Weights of a small audio embedding model: activation gelu, trained on simulated modem signals in the audio band.
Rows from block 2, named by matrix and row number. Rows with one number belong to one neuron. Each number is 128 + 32 x the weight over its row's rms, rounded and kept within 0 to 255. All counts start at 0. After the name is the row's rms in percent of the matrix's.
# fc1: MLP up (model.blocks.2.mlp.fc1.weight, 768x192), inputs 64-127
# fc2: MLP down (model.blocks.2.mlp.fc2.weight, 192x768, transposed), outputs 64-127
fc1.641 100 [181 148 181  58 148 116  93 140 164 109 196 165 156 159 101 107 107 146 134  92 127 169  78 143 119  87  78 123 107 171 164 183 109  59 193  90 138 166 172 171 155 126  21 150 141  97 144 164 144 129 166 147  51 185  83 130 104 162 101 161 124 136  81 129]
fc1.642 094 [167  84 139 129 138 135 161 104 190 153 116 118 109 100 113  82 157 160 127  71 165 112  95 172 122 145 159 177 111 147 103 138 106 150 112 141  96 126 166  97  85 125 102 126 134 127 147  97 138 135  84 122  83 139 145 101 135 167 140 131  92 131 110 143]
fc1.643 096 [104 154 136 207  79  90  75 107  81 137  83  89 126 113  98  83 129 158  98 109 120 155 134 102 125 117 151 134 159  87  73 127 143 137 107 181  98 120  69 150 134 127 121 117  90 121 124  88 147 115 150 125 119 150 174 129 129  96 134 170  93 131  78 118]
fc1.644 107 [191 137 134 117 142 149 114 164 140  93 151 151 134 101 152 120 127 142 153  76  97 202 212 179 137 115 146 173 122 141 120 110  73 117 109 154 121 150 113 176 132 113 116  97 116 151 144 102 127 104 137 179 110 220 125 119 158 135  50 116 144 114 136 172]
fc1.645 100 [106 145 148  74 139 227 127 113 153  86 163 152  98 123  72 147 101 152 139 140 110 113  70 136  89  79 149 138  98 145 123 168 160 115 142  98 152 176  49  65 112 145 137 135 116 126 155  95 157 147  97 157  70 121 152  98  51 169 148 166 140 161  93 189]
fc1.646 103 [138 127 166 192 131 124  93 136 135 163 107 148 131 163 113 153 126 119 130 150 159 149 137 116 104 156 152 126 153  98  70 152  83 172 109 171 195 132 134  88 160 112 146  94 126 103  74 101 145 153 112 116 121 148  98 105 111  81 159 112 107 125 110 162]
fc1.647 110 [150 135 191  86 139 115 155  76 113  94 146 163 118 140 130  80 180 142  83 139 133 180 138  93 168  34 148  96  73 191 119 152 140 121 151 148 153 187 142 176 148 146 110 153 144 142 143 132 166  74 177 189 127 193 115  36 138 127  95 132 155 113  93 118]
fc1.648 096 [118 187 150 144 101 138  99  85 165 109 124 100 141 106  91  37 171 185 156  87  72 110 108 113 165 150 136 158 151 149  65 172 163  94 100 165 128 155 131 110 125  54 122 126 131 143 152  90 153 177 131 115 104 216 180 136 124 142 108 151 129 158 123 124]
fc1.649 103 [ 97 111 138 112 200  60 134 189 162 162 166 119 101 126 119 148  96 156 137 158 133 105 186 217 140 116 118 132 151 165 109 133 140 181  86 114  96 145 121  57 149 134 135  98 142  90  85  69  51 160 178 159 164 124 176  99  41 138 114  96 112  80 116 112]
fc1.650 100 [153 152 109  70 140 138 144 106 200  92  96 171 100 110 111 138 156 137 143  86 121 137  96 249 106 107 132 145 130 183 135 164  59  94 145 120 183 159 176  89 105 110  85 137 115 148 154 106 136 102  94 161 153  97 126 155 114 109 111 124  67 147 114 131]
fc1.651 106 [143 222 175 152  67 177 133 151 154 156 113 140 124 124 119 143 124 112 162  79 121 142 119  77 113  93 158  83 103 128 133 133  47 128 184 122 121 133 132 161 128 169 125 120  83 149  82 182 131  89 111  98 157 100 121 173  71 172 138 144 125 175  86 154]
fc1.652 098 [100 164 211 138  82 201 104 115 171 185 148 114 110 144  82  90 141 140 165 141 141 156 130 122  94  61 176 115 169  92 164 139 105 168 159  88 151 110 138 144 136 138 112  78 116 142 109 134  67 130 120 149  80 104 126 126  30 172 157 142  95 130  92 113]
fc1.653 092 [139 166 174 125  59  86  92 231 145 159  99 134 169 122 107  72 102 201 118 106  99 144 101 174 134 145 170 212 157 177  56 126 139 107 179 112 141 119 144  74 141  98  66  99 124 110 110 158 148  75 134 115 111 172  86 120 138  98  77  64 120 103 123 107]
fc1.654 098 [133 116 131 137 141 111 107 187 126 120 121  89  89 136  99 170 186 162 117 102  98 152 119 126 131 108 132 185 121 159 160 122 119 182 136 155 125 119 157  98 171 127  97 138  84 126 144  88  92 151 164 143 145  95 134 119 134 117  57 101 122  83  89 142]
fc1.655 093 [ 58 110 112 102 124 139  90 126 168 107 159 110  89 143 199 130  72 187 161 172 116 141 156 167 133 106 111 139 153 166 181 123 178 155 125 102 131  60  43 142 118 128 137 120 117  52 146 122 115 144 140 128 131 123 160 116  76 175  93 156 120 130 117 159]
fc1.656 093 [ 78 165 144 116 110 138 127  95 162 135  73 102 107 148 124 111 162 128 164 162  87 106 162 107 154  76 148 130 177 163 117 125 122 149 108 107 126 150 132 104 151 146  73 110 125  90  94 209 164 135 138  92  76 170 147 109  78  90 131 151  69 154 178 162]
fc1.657 095 [164  92 150 146 151 151 131 168 111 138 151  93 118 125  88 153 214 109 179 170 130 107 147  83 125 121 100 113 143 141 133  76 146 176 112 137 171 123 138 215 120  98 113 131 116 101 117 114  63 151  96 103 121  83 168 105 120  62 105 156 126 195 149 136]
fc1.658 099 [171 144 115  35  56 197 111  92 172  57 155 100 140 222 146 147 172 143  96 151  81 113 121 135 139  40 131 108 113 130 192 135 150 128 152 130 135 150 165 179 161 168 123 144  96 152 168 114  99  89 145 154 150  88 124 142 109 126 104 161 136 150 117  93]
fc1.659 110 [176 119 172 108 130 145 109 129 170  56 155 162 165 178 177 102 184 131 108 158  98 137 166 132 138 121 145 138 125 144 153 191  84  82 134  92 125 212 163 113 127 120 134 118 109 155 177 121 127 127  46 131 133 166 156  89 107 104  73 162 140 145 108 139]
fc1.660 091 [133 166 108 145 136 126 101 105 104  98 117 137 153 239 157 118 145 115 124 175  80  95  68  77 137 112 149 122 137 101 158  77 150 138 154 176 137  81 132 169 169 141 192 133  60 118 113 108 100 128 100 129 195 101 120 174 151 112 132 189 129 118 157 133]
fc1.661 105 [192 158 101 156 127 119 115 168 209  54 161 144 153 129 152 102 134 121 159 120 141 136 175 164 140  72  79 114  84 170 164 119 112 112 174 141 163 159 175 175 113 132 109 113 110 121 169 120  98 107  84 150 105  91 158 155 118 153 119 148 117 140 105 118]
fc1.662 099 [126 112 156 124 166  89  94 152 160 160 123 162 153 126 177 102 183  98 118 111 141  97 212 113  96 125 123 120 121 122 100 108  76 111 102 130 181 168 100 133 127  83 166  21  67 125 109 142 107 194 142  81 116 183 149 132 129  44  88 112 106 204 129 114]
fc1.663 101 [130 135 131 176 141  90 123 189 110 163  85  62 144 109 144 104 116 150 139 163 110 138 132 135 161 134 182 108 126  93  74 140  87 174  85 151 120 115 117 107 127 108 159 106 124  84 114 113  77 152 105 113 136 133 163 171 136 138 146 126  77 119 145 146]
fc1.664 095 [ 80 130 179  95 118  86  86 103 149 137 142 165 145 123  89 148 116 133 101  91  96 157 151 153 105  97 135 155  81 128 115 147 160  62 129 176 156 188 129 136  80 120 105 124  94 122 177  99 119  82 119 115 146 130 176  70 104  84  86 151 107 152 102 159]
fc1.665 102 [142 163 108 185  82 138 129 144 113  98 125 101 175 160 118 178 145 116  92 155 147 113 127  97 156 125 142  96  89 131 148 178 157 116 130 125  86 153  98  91 109 168 180 129  81 124  71  57  46 158 122 152 119 129 132 153  96 161 140 147 146 124 146 175]
fc1.666 104 [131 135 105 145  75 168 162 131 127  96 152 136 118 114 153 128 135 123  92 100 134 110 101 112 104 121 108 152 103  95 139 180 114  84 119 171 148 136  44 121 124 110  80  94 122 119 161 143 131  92 166 188 140  93 151 177 150 171  96 181  85 171  70 148]
fc1.667 106 [189 224  94 168  66 105 142 182 180 120 102  75 147 110 125 155 127 146 164 109 127 116  94  97 148 150 166 104 116 151  99 168  86  85 185 113 139 128  97 148 123 139  58  96 101  84 128 162 156 135 152  90 142 105 150 181  73 137 166 128  96 156 110 187]
fc1.668 104 [121 162 105 113 178 142 130 138 117 152 170 119 183 153 116 142 126 107 150  90 105  62  90 151 151 106 145 127 155 153  64 102  64 175  88 160  93 139 157 181 121 134 157  93 100 125 140 107 180 148 108 103 133 139 174 125 101 112  95 123 135  74 132 117]
fc1.669 098 [140 129 130 114  57  56  89 114 115 103 127 103 165 131  86 109 163 163 136 137  90 173  82 157 156 116 143 145 129 162 120  91 151  82 105 121 129 151 214 167 125 121 126 169  69 101 160 141 110  86 152 107 147 169 167 142 175 147 122  86 139  51 140 129]
fc1.670 100 [120 109 114 105 161 180 111 184 158 137 180 124  90 142 120 143 119 149 165 142 158  99 160 156 144 111 117  58  93 140 185  87 113 193 112 128  87 147 116 165 114 109 161 116 143 125 152 168  66 145 187 167  95 110 131 127 113 154 153 135 176  94 112  68]
fc1.671 092 [150 174 140 101 160 121 188 121  94  97 152 123 125 135 153 172 147 134  74 187 137 176 112  94  97 134 100  99  90 180 119 153 132 162 189  78 135 137 132 175  99  91 183 151 124  94  99  87  84 143 157 139 144  90 144  69  66 112 108 151 129 115  97 167]
fc1.672 098 [128 115 194  65 137  95 108 129 118 143 188 183 129 173 131  89  93 143 124 120 117 164  90 105 150  57 120  84 118 145 141 141 135  86 174  64 135 173 125 159 130  94  22 177 114 100 141 162 192 102 149 135  76 200 100 113 126 137 142 137 134 158  65 148]
fc1.673 096 [138  91 101 152 148 109 151 140 166 147 145  78 157 130 118  99 110 125  89  96 127 138  92 138 111 189  81 152 103 176 102 159 107  97  96 152  91 102 142 177 111 114 110 107 117 123 127 108 113 127 174  99 108 117 161 196 173 162 124 183 122 117 142 105]
fc1.674 102 [114 178 135 143 136 134 100 121 165 117  99 104 110 168 192 135 182 112 100 174 110 105  63 148 128  85 151 138  97 118 112 125 126  59 171  97  86 157 195 105 143 110 139 156 107 154 174  76 123 136  81 167 109 185 170  32 179 116 111 127 117 138 117  75]
fc1.675 097 [133  86 140 123 131 138 102 141 189 125 156 139  95 127 152  97 202 184 133 168 129 163 123  92 140 103  76 110  73 111 191 108 147 120 154 132 140 104 125 178 132  65 122 148 128 111 170  79  94 150 167 104 168 123 163  98 131  70 130 112 105 125 129 134]
fc1.676 102 [158 149 132  84 123 161 106  89 146  65 162 132 223 173 116 142 144 128  88 141 102 123 123 107  88  81 140  96 120 174 180 130 131 127  95 130 187 121 137 122 160 148 145 139  83 120 131 111 108 141  61 163  78 118 128 109  84 116 101 189 163 163 142 149]
fc1.677 105 [180 145 155 141 141 171  68 150  87  79 108 101  94 142  92 142 154 203 100 125 110 165  75 129 127  59 158 194 108 149 138 142 137 138 149 136 158 113 152 159 205 137 125 125 100 120  88 133 117 156 166 108 155 113 146 101 138 139 100  39 169 112  91 104]
fc1.678 107 [136 149 160 141 142 133  98 110 131 163 182 136 208 136 128  96 118 158  93 186 129 144 149 145 130 162 117 150  81 130 126 119  75 129 130 138 128 120  59 112 115 160 152 139 107 135 167 116 136 165 141  94 127 132 169  94 153 100 181 136 102 126 118 133]
fc1.680 092 [ 76 157 100  82 154 134 138  91 124  92 165 186 118 198 148 141 176 133 143 115  95 102 124  74 136 124 137 100 140 166 159 133 116 123 138 145 141 130 195 131 194 123 126 118 172 107 150 138 124 143 123 147 102 130 112  96 122  78 145 123 118 154 138 142]
fc1.681 099 [138 169 172 145  86 160 177 169 209 156 112 124 145 141 196 132 117 161  85 155 164 113  75 102 117 136 115 169 123 105 134 108 113 121 142  35 198 119 136 179 175 103 111 108 119 135 103 183 137 146 150 131 140 152 152  55 139 102  96 134 115 103 102 155]
fc1.682 104 [ 94 100 128  99 119 206 146  85 120  76 191 148 190 153 106 160 136 129 102 123 116 118 137 122 112 123 102 152 155 139 154 164 107 124 120 100 198 210 144 108 101 113 122 119  92 131 148  93 103 144  87 149 127 135 190  81 118 109  91 112 141 159  86 205]
fc1.683 109 [136 158 161 123 181 123 149 144 215 105 162 121 202 132  62 130 113 143  58 186 105 119 172 133 135 125 160 138 124 152 137 169 152  55 120  98  97 167  79  82 116 158 113 132 145 129 107 122 127 149  80 135 136 152 149  79 140 164 177 146 112 106 150 156]
fc1.684 105 [158 171 165 177  85 138 165 130 117  72 124 123 175 168 179 142 188 152 105 140 110 177 155 153 131  57 110 117 107 168 167 144  80 172 159 110 115 129 164 150 159 164 187  76 123 113 129  94  50  91 102 154  82 100 146  86  79 155 113 160 155  97 117 117]
fc1.685 096 [ 90 111 141 145  92  75  63 197 112 137 110 199 175 118 115 156 188 189  67 130  96 151 140 150 118  99 147 183 148 154 158  89 127 153 160  70 119 144 123 142 138  86 167 135 107  83  97 114 127 134 143 140 129 160 137 119 107 116  71  97 123  90  85 159]
fc1.686 092 [111 120 153 148  99 161 117 144 154 148  70 129 162 142  95 120 171 119  86  88 106 143 116 123 114 121 175 146  97 134  96 189  65 134  93 132 162 179 107 154 135  95 130  87 105 115 148 118 156  86  84 149 134 146 101 133 116 134 125 113  96 155  42 167]
fc1.687 109 [136 128 152 153 112 113 167 156 163  97  98 152 166 138 122 108 112  94  88 114 125 138 195 126  85 206 153 115 139 145 128 142  62  99 115  67 114 186 157 146 121 136 203 119  79 142 153  53  77 139 166 154  70 184 132  87  60  86 100 123 145 169 106 135]
fc1.688 100 [118 139 147 130  91  72 145 158 134 140 115  99 119 176 153 135 162 205 105 156 127 102 154 190  97 141 136 144 137 133 134 122 120 193 127 100 106 159 181  97 193 121 131 104 108 134 130 105 102  96 118 141 129 134 180  98 123 116  85 156 119 111 111 130]
fc1.689 093 [150 139 132  97 124 174 149  89 178  79 166 170 110 160 154 104 146 136  93 157 135  82 116 220  97  79 121 178 173 157 191 130 131 158 101 106 138 167 146 131 183 117 110 131 131  89 128 143  93 106 166 143  97 109 222 106 145 133 135 174 139 136 127 140]
fc1.690 099 [147 170 133  70 134 155 128 104 173 103 125 114 131 147 158 139 167 175 130 136 122 118 147 128  71 117 139 161 108 132 150 157  49 105 174 158 161 156 144 122 138  95 150 103  93 102 116  73 138 165 110 135 114 104 145 122 125 121 124 151 114 152 109  94]
fc1.691 101 [ 57 129 117 128 122 153 127 100 144 119  66  89 142 130 146 122 156 139 170 131 123  76 117 149  84 102  88 159 199 103  46  98  97  74 125  91  93 159 114  98 161 148  78  97 134  97 135 147 133  88 174  99 135 154 158 138 119 224 169 147 113 120 103 147]
fc1.692 092 [ 99 161 148 138 107 108 137 146 170  52 180  82 117 183 116 108 129 106 130 149  82 146 113 109  75 133 196  97 158 100 128 164 166 123 108 188 117 121 121 136 224 146  98 109 168 113 126 154  73 154 109 154 195  97 121 137  64 147 137 142 103 181 141 154]
fc1.693 095 [118 148 107 176 119 128 148  99 168  96  52 151 129 107 145 108 155  88 141 119  86  62 139 137 105  83 141 128  96 135 164 148 128 169 133  98 201 135 148 149 159  92 111 106 127  20 160  36 127 137 173 118  63 154  95 100 109 110 130  86  47 121 105 157]
fc2.641 117 [ 92 117 112 116 162 105 101 133  98 108 137 159 120 104 148 169  74 113 161 126  93 131 105  78 141 119 117 141 121  87 112 111 170 115 154 132  96 134 112 110 122 123  99  82 180 160 137 167  98  49 150  58 120 172  99 109 185 148 135  57 115  87 175 116]
fc2.642 114 [135 176 100 189 148 125 151 122 165 174 125 126 139  78 153 165 148 128  69 150 159  78 198 133 123 155 150 159 133 161 136 159  75 105  70 145 178 145 140 131  34 110 175 137 132 126 153 115 102 144  73 152 129 126 133 151  71 126 124 181 150  77  93 131]
fc2.643 096 [134 111 100 164 123 100 153 137 109 159 145 148 124 198 129 195 126 136 118 119  89 138  96 204 132 123 133  74 134  98 132 120 118 127 176 127 131  93 101 150 102  49 162 184 187 103 107 177  64 125 130 105 134 180 132 162 142 167 146 138 120  88 145 114]
fc2.644 112 [138 135 116 129 115 128 193 105 139 149  92 169 108 104 122 221 126 142 113 134  91 155 123 136 113 134 144 136 194 112 104 138 117  78 174  87  98 121 131  97 112 140 171 153 142  19 129 149  81 166 147 137 156 171 143 112  92  90 115 129 149  29  89 135]
fc2.645 096 [134 191 111 153 161 168 226 174 153 156 126 113 186 109 149 163 116 138 122  82 159 140 190 115 140 129 122 130 180  67 135 138 130  91 101  99 137 140 129 168 122  76 152 160 111 117 184 107  76 122  78 146 154 140  94 130 110 155 124 201 123 122 137 148]
fc2.646 110 [119 115 106 146 125  92 131 130  87 144 178 156  80 161 135  55 164 161 118 175 150 183  99 174 134 144  60 129  55 136 138 128 149 182 139 148  97 103  72 145 135 130 140 132 162 102  63 141 207 160 152 135 122 112 207 153 188  90  89 138  81 192 152 165]
fc2.647 122 [ 82 155  94 130 178  76  79 134 150  99 123 188 138 151 146 127 103 124 115  79 118 150 141 116 126 136 102 129 130 140  99  80 126 142 156 140 159 158 155 167  93 133 128 105 150 182 157 173 113 110 125  55 133 167 125 178 129 161 137 135 146 140 168 161]
fc2.648 110 [158 108 119 190 128 155 130 130 132 153 103 106 204 142 101 167  96  74 149 157  98 112 183 207 121 128 159 122 150 135 118 124 149  73  40 190 128 134 160 182 121 106 161 153 167  70 159 116  95 150 120 167 129 115 144 135  98 132 185 205 158  83 118 134]
fc2.649 098 [165 133 127 125 107 203 142 144 119 105 127 111 115 138  73  89 170 132  99 115 104 171 142 157 158 124 148 164 107  80 162 188  64 158 215 190  88 118 138  85 157  92 132 114 145 125 120  98 134 111 131 153 132 123  90 128 150 117 109  60 102 170 135 110]
fc2.650 092 [126 131 165 109 160  63 152 160 134 160 127  97 150  73 106 154  91 142 111 114  85 163 130 121 125 124 150 138 175 195 176 128 121 115 144  41 105 140 108 112 112 167 177 124 154  74 171 120 131 133 121 139 133 162 131  83 106 136 104 153 116  75  90  81]
fc2.651 114 [114 131 168 198 120  97  80 136 146 139 120 135 108 186  96 210 176 121 159 119  87 126 113 190 136  75 165 140  63 109 105  97 139 130 128 171 120 135  85 104 139 126 103 150 152 124 138 163 133 120 139 143 127 143 161  87 111 140 134  69 120  68 118 118]
fc2.652 090 [165 163 155 147 125  93 156 131 134 129 101 108 111 150  82 160 125 101 114 177 157  82 138 170 112  96 179 137 111 168 107  96 154 160 128 152 124 168 111 143 173 141 111 127 151 201 128 109 153  72 126 152  98 148 141  92 109 137  94 156 118 142 102 142]
fc2.653 087 [126 133 142 147 106 169 141 167 115 120  93 144 125 107  96  64 147 155 142 133 108 127 101 187 157 163  82 149  97 114 145 172 132 159 170 174 105 157 103 129 128 137 102 134 169 144  90 130 178 151 188 146  85  89 179 135 128 127  92 106 116 177 158 154]
fc2.654 096 [102  85 106  86  81 155 172  88  91 148 161 121 117 157 148  67 158 158 130 174 143 140 114 146 121 159 153  72 132 100 162 168 159 123  98 115 154 129 130 144 162  94 150  97 121 139 124 152 124 193 159 124 111  87 146 151 150  92 125 181  92 197 164 125]
fc2.655 094 [149 161 127 156  80 148 134 153 120 177 171  96 132 141  89  89 153 118 107 127  73 185 133 154 151  92  68 132 111  94 189 157 119 151 194 121 142 139  94 134 184 120 158 118 121 152 143 163 127 186 186 128 138 132 135 121 134 102  59  23 101 145 137 118]
fc2.656 086 [177 143 152  90 100 192 148 189 116 192 164  51 188 149 154 182 127 127 115 145 128  95 155 187 177  81 118 153  89 107 117  83 140 111 113 163  81 126  66 116 121 108 119 163 109  89 119  95 128  77 132 227 101 135 124 145 132 128 137 138 132  93  91 117]
fc2.657 092 [116 111 147 133 117 190  37 134 134 126 143 130  77 105  79  63 114 117 107  93 119 117 131 133 127  89 114 112  88 108 160 172  87 169 221 151  66 105 134 123 150 124  95 155 124 139 139 159 111 136 134 126 155 155 102 103 180 105  97  80 131 185 185  87]
fc2.658 096 [175  99 108 150 111  45  84 122 117  99 174 174 131  89 129 145 121  77 132 165 122 153  97  84  84 155  93  84 141 149 156 153 133 116 147 112 155  80 100  90  92 124  99 106 174 202 116 180 120 106 148  79 136 127  96 159  99 156 140  57 115 108 171 125]
fc2.659 101 [118 135 119 140 116  46 108 168 122 146 197 182 104  99 127 148 113 136 100  63 113 164 119  99 169 149 139  94 133 185 143 134 144 160 108 103 177 131 145 100 166 156 181 160 128 158 116 151 158 188 180  86 166 168 172 152 159 219 131 157 121 138 129 169]
fc2.660 107 [ 88 109 123 164  95  85 154  62 108 120 119 201 104  73  69 137 117 133 160 149  91 153 104 179 116 176  77  95 192 121 105 116  93 130 170 123 142  97 107 102 113 115  76 112 178  77 116 181 173 137 142 108 115 150 138 139 122  36 123  61  99  96 130 109]
fc2.661 123 [129  79 162 118  96 108  75 136 112 140 178 194  87 147 104 112 106 119 161 136 134 208  87 118 172 146 138  90 139  91 209 152 160 121 173 111 150 100  79 166 207 166 172 142 115 173 112 159  83 160 157 130 179 135 125 126 151 161 102 118 111 131 147 167]
fc2.662 104 [113 120 153  90 135 194 124  87 117 135 181 175 135 135  98  78 152 147 112 114 148 160  92 164 152 110 169 101 163  88 141 114 109 164 225  85 126 117 126 155 116 131 114 119 113  82 128 137 124 117 126 173 189 138  72 105 183 126 121  94 158 184 161 107]
fc2.663 114 [110  93  93 127 172 108 117 133  96 124 185 167 145 175 118  98 118 168 150 148 133 169  80 159  88 123 118 119 136 116 121  98 146 164 250 117 102  96 121 152  83 113 136 160 187 120 114 161 139 129 130 116 164 149 134 118 162 137 144 126 115 187 196 171]
fc2.664 111 [121  66  92 145  75 131  82 115 101 174 117 143  87 151  85 157  90 138 137 111  81 183  77 157 120 131 127 121 155 144 161 147  97 110 153 178 126 109 123 169 206 138 154  93 137 152 120 127  86 132 174 101 127 174 114 167  99 140  94 132  65 113 109 135]
fc2.665 114 [104 109 125 120 156 122 167  90 117 110 123 154 127  87  83 203 105 108 130 156  93 124 144 156 158 149 183 115 196 130  66  90  89 132 157 133 102 137 164 133 135 134 104  97 144  77 157 125 167 133 124 154 143 108 109 129  99 118 201 177 166  84 113 122]
fc2.666 107 [137 177 130 103  99 147  87 177 121 156 135  82 129 175 119 147 174 135  46 108 175  76 175 103 165 125 172 132 178  84 170 103  87 120 133 176  97 135 181 158 146 147 132 113 108 158 172 106  99 111 106 152 140 108 120 113 108  76  77 146 105  95 101 137]
fc2.667 125 [ 65 105 150 179  92  97  59 127  98 127 119 177 165 173 118 211 148  71 126 119 102 154 106 163 142  70 118 129  74 116 107 123 153  85  90 194  83 119 102 133 150 144 113 149 198 140  90 172  86  78 145 132  70 121 153 122 107 117 145  87 117  60 142  95]
fc2.668 104 [147 181 125 115 144 193 192 116 154 138  98  58 152 126 157 166 142 142 147 132 148  62 156 197 157 137 137 155 128 112 137 113 159 132 145 101 180 120 141 153 110  81 117 113 147 138 171  95 131 110  83 205 163 118 141  81 108 165 113 170 131  91 110  98]
fc2.669 097 [ 79 118  95 128 110 189 117 133 117 139 161 157 149 129 107  88  92 109 152 152 125 132 120 143  92 159 156 114 143  93  91 185 118 139 143 125 110 135 179 173  99 119 176 116 115 157 193 142 110 100 123 135 161  45 126 140 124 134 158 123 180 165 222 172]
fc2.670 108 [142 137 174  93 160 102 112  99 155 140 152 101 115  92  92  37 131 168 140 174 119 133 122  99 109 111 120 183 114 147  97 125 183 255 166 106 130 143 106  85 128 143 123 125 135 129 144  98 141 144 120 176 157 148 131  87 198 139 145 114 135 255 121 132]
fc2.671 099 [109 150 149 132 166 120 145 107 114 117 104 157 165 101 141  71 208 128 116 112  94 154 164 180  84  90 102 143 175  77 140 121 121 189 223  86 110 174 120 138 148  67 164 106 124  92  91 108 122 145 139 174  81  94 107 112 151 132  98 102 127 174  94  87]
fc2.672 121 [ 70 125 141 125 148 122  94 116 139 112 111 147 121 114 156 176 109 112 146 121  82 116 117  60 141 107  85 154 117 108 114  92 175 116 156 108  99 144 110 119 103 115 102 101 193 158 145 152  82  35 141  50  95 203 129 103 165 142 157  49 137  63 159  97]
fc2.673 100 [121 176 127  78 133 195 123  86 118 156 161  39 148 155 153 154 126 141  83 118 142  96 186  80 172 131 139 147 122 122 109  86  94 137 171 124 120 157 144 129 139 152 112  69 122 108 198 124 144 150 110 172 151 106 160 103 166  85 136 119 108  81  99 176]
fc2.674 101 [155 158 113  97 150  58  96 159 100 120 165 119 143 115 140  82 111 112 162 110 107 134 140  82 123 169 110 100  90 196 181  92 135 237  93 126 176 119 171 132 100 151  69 102 170 161 170 138 164 126 133 116 155 143 154 146 156 160 141 184  98 215 138 112]
fc2.675 096 [131 117 136 153 135 222  94 104 118 129 122 142 121 125  83  47 173 120 102 126 102 159 137 144  84  98 147 100  79  79 147 201 113 166 185 142  77 127 145 151 136 117 158 110 106 134 122 113 101 155 123 130 140  81 112 113 140  87  96  75 160 203 176 163]
fc2.676 106 [136  76 166 120 128  72 125 140 134  92 156 196 176 143  75 106  97 129 115 197 124 204  84  80 149 134 139  73 157 119 138 162 143 152 189 135 169 110 139 130 105 172 119 125 145 158 134 161 154 138 164  68 163 106  99 169 150 108 153 101 120 149 187 157]
fc2.677 110 [ 93 118  96 144 154 139 120 105 109 107 160 166 110 126 116  81 169  92 112 168 169 183 119 143  83 128  89 139 100  76 132 192 175 115 144 120 128 130 135 165 125 132 134 117 135 117 138 167 102 178 116  89 154  82 157 151 161 106 130 121 129 170 204 157]
fc2.678 109 [134  78 137 108 159 173 107  84 135 144 161 112 142 105 133  65 104 132 131 125 132 173 130 141  76 148 104 119 147 110  87 139 125 151 129  92 138 219 163 136  95 131 140 161  95 117 150 138 125 217 142 109  77  69 142 155 140 129 167 147 155 184 183 185]
fc2.680 090 [105  84 176  97 140 139 119 131  78  69 112 199 184 153 123  90 117 111 153 128 137 122  93 109 141 119 115  84 148  94 149 121  74 160 233 116 115  92 116 131 136  85 140 123 150 152 154 143 132 138 140  89 150  73 130 142 146 144 106  80  87 148 177  86]
fc2.681 121 [130 108 102 122 115 166 132 108 159 146 130 115 145 127 157 134  98  73 180 179 154 151 135 126 116 155 117 109 193 129 139 152 126  66  54 171 172 122 158 193 136 128 190 171 112 135 152 142  92 176 133  70 125 108 145 162 102 111 178 184 144 129 197 127]
fc2.682 083 [106 118 160 161  85 127 102 149 110 152 160 139  62 136  93 103 152 141  77 154 111 132 110 123 118 119  44 111  70 109 159 173 130 152 161 170  89 153 107 132 203 155 107  89 102 107 120 161  89  73 179 125 125 139 165  98 193  79 155  75  71 178 128 152]
fc2.683 098 [171 153 139 127 204 151 149  57 146 166 165 105 126 133 122 125 119  73  81 172 178 120 190 133  98 120 168 147 164 113 103 133  90 158 141 157 118 172 162 163 137  94 109 105 122  94 201 145 117 118  79 104 143 110  95 148 126  90 152 149 152 146 181 123]
fc2.684 112 [123 144 163 169 151  64 191  61  93 134 143 190 146 115 116 158 123 131 163 149  77 168 114 157 159 194 138 132  98 187 123  75 137 136 160 159 168  97  96 130 162  93 136  91 162 132 125 131 183 142  93 136 141 173 197 135  99 170  81 197  90 130 136 145]
fc2.685 100 [106 101 110  67 122 135 178  90  58 147 123 124 144 178 158  80 177 111 103 135 156 156 111 143 123 133 168  79  69 152 137 105  76 119  80 141 146 137 160 121 137 135 137 118 118 151 149 136 138 163 103 149 121 125 117 149 135 110 138 154 111 158 101 105]
fc2.686 070 [142 132 109 208 146 154 124 111 119 147 106 104 195 116 174  71 106 172 143 157  81 122 157 151 143 106 127 156  53 132  85  77 113 118 103 150  77 146 105 125 167 123 141 174 140  61  68 127 120 202 147 183 107 123 140  96 172  90 121 111  95 174 129  69]
fc2.687 089 [178 133 106 104 148 155 139 109  90 193 179 112 108 131  93  83 189 109 114 130  73  99 137 148 183 133 147 158 192 109 108 156 153 182 164 124 130 166 153 124 120  86  89 172 114  64 189  72 152  91 129 172 152 135 107 161 170 164 116 134 108 180 149 131]
fc2.688 083 [ 44 191 172 161 196 114 130 116 124 183 166 152 155 114  84 123 109 183 109 126 138  86 140 108 122 129 191 130 132 153 128 146 112 173 122 109 178 144 123 154 103 145 104 132 106 155 135 123 182 197 110 121 140 149  91  83 104 191 105 109 166 125 174 201]
fc2.689 099 [ 89 143 202 150 136  95 118 149 144 139 145 201 132 137  76 119 137 131 125 143 130 151  97  88 125 159  96 115 144 177 144 146 108 130 196 119 174 154 104 134 178 144  90 101 123 168 123 157 164 155 172  74 150 174 124 137 118 135 108  63 127 118 167 183]
fc2.690 070 [ 97 127 161 112  87  53  81 147 121 118 129 130 211 156 133 178 112 137 172 132  53 144 128  81 178 143 153 152 122 132 131  86 109 107 111 179  99 140 142 124 133 136 128 155 156  79 178 122 136  64 146 151 159 134 163  72 192 116 111 177  92 102 108 116]
fc2.691 110 [128 175 151 143 190  83 118 141 145 135 165 171 134 158 124 175 119 114 129 101 169  99 130 121 102 126 107 162 166 156 110 116 137  94 159 134 130 141 100 118 149 149  59 111 130 141  92 160 171  81 143 120  93 203 113  77 139 196 123  72 148  41 135 132]
fc2.692 078 [182 120 147  95 123 101  76 200 116 116 128 125 209 155  84 175  86  99  92 179 180 148 113 160 178  87 106 118 105 102 141 146 141 164 158 176 116 142 141 127 106  91  54 149 157  46 208 148 104 108 133 122 115 123  99 146 192  72 195  90 112 119 150 119]
fc2.693 080 [133 115 105 156  91 124  80 153 164 154 179 155  59 118 121 104 215 122 114 134 132 138 114 143  88 121 109 178 107 138 169 125 160 179 147 106 156 157  91 117 157 169 146 148 166 168  83 177 107 172 141 119 114 122  97  83 124 124 113 121 162 156 103 130]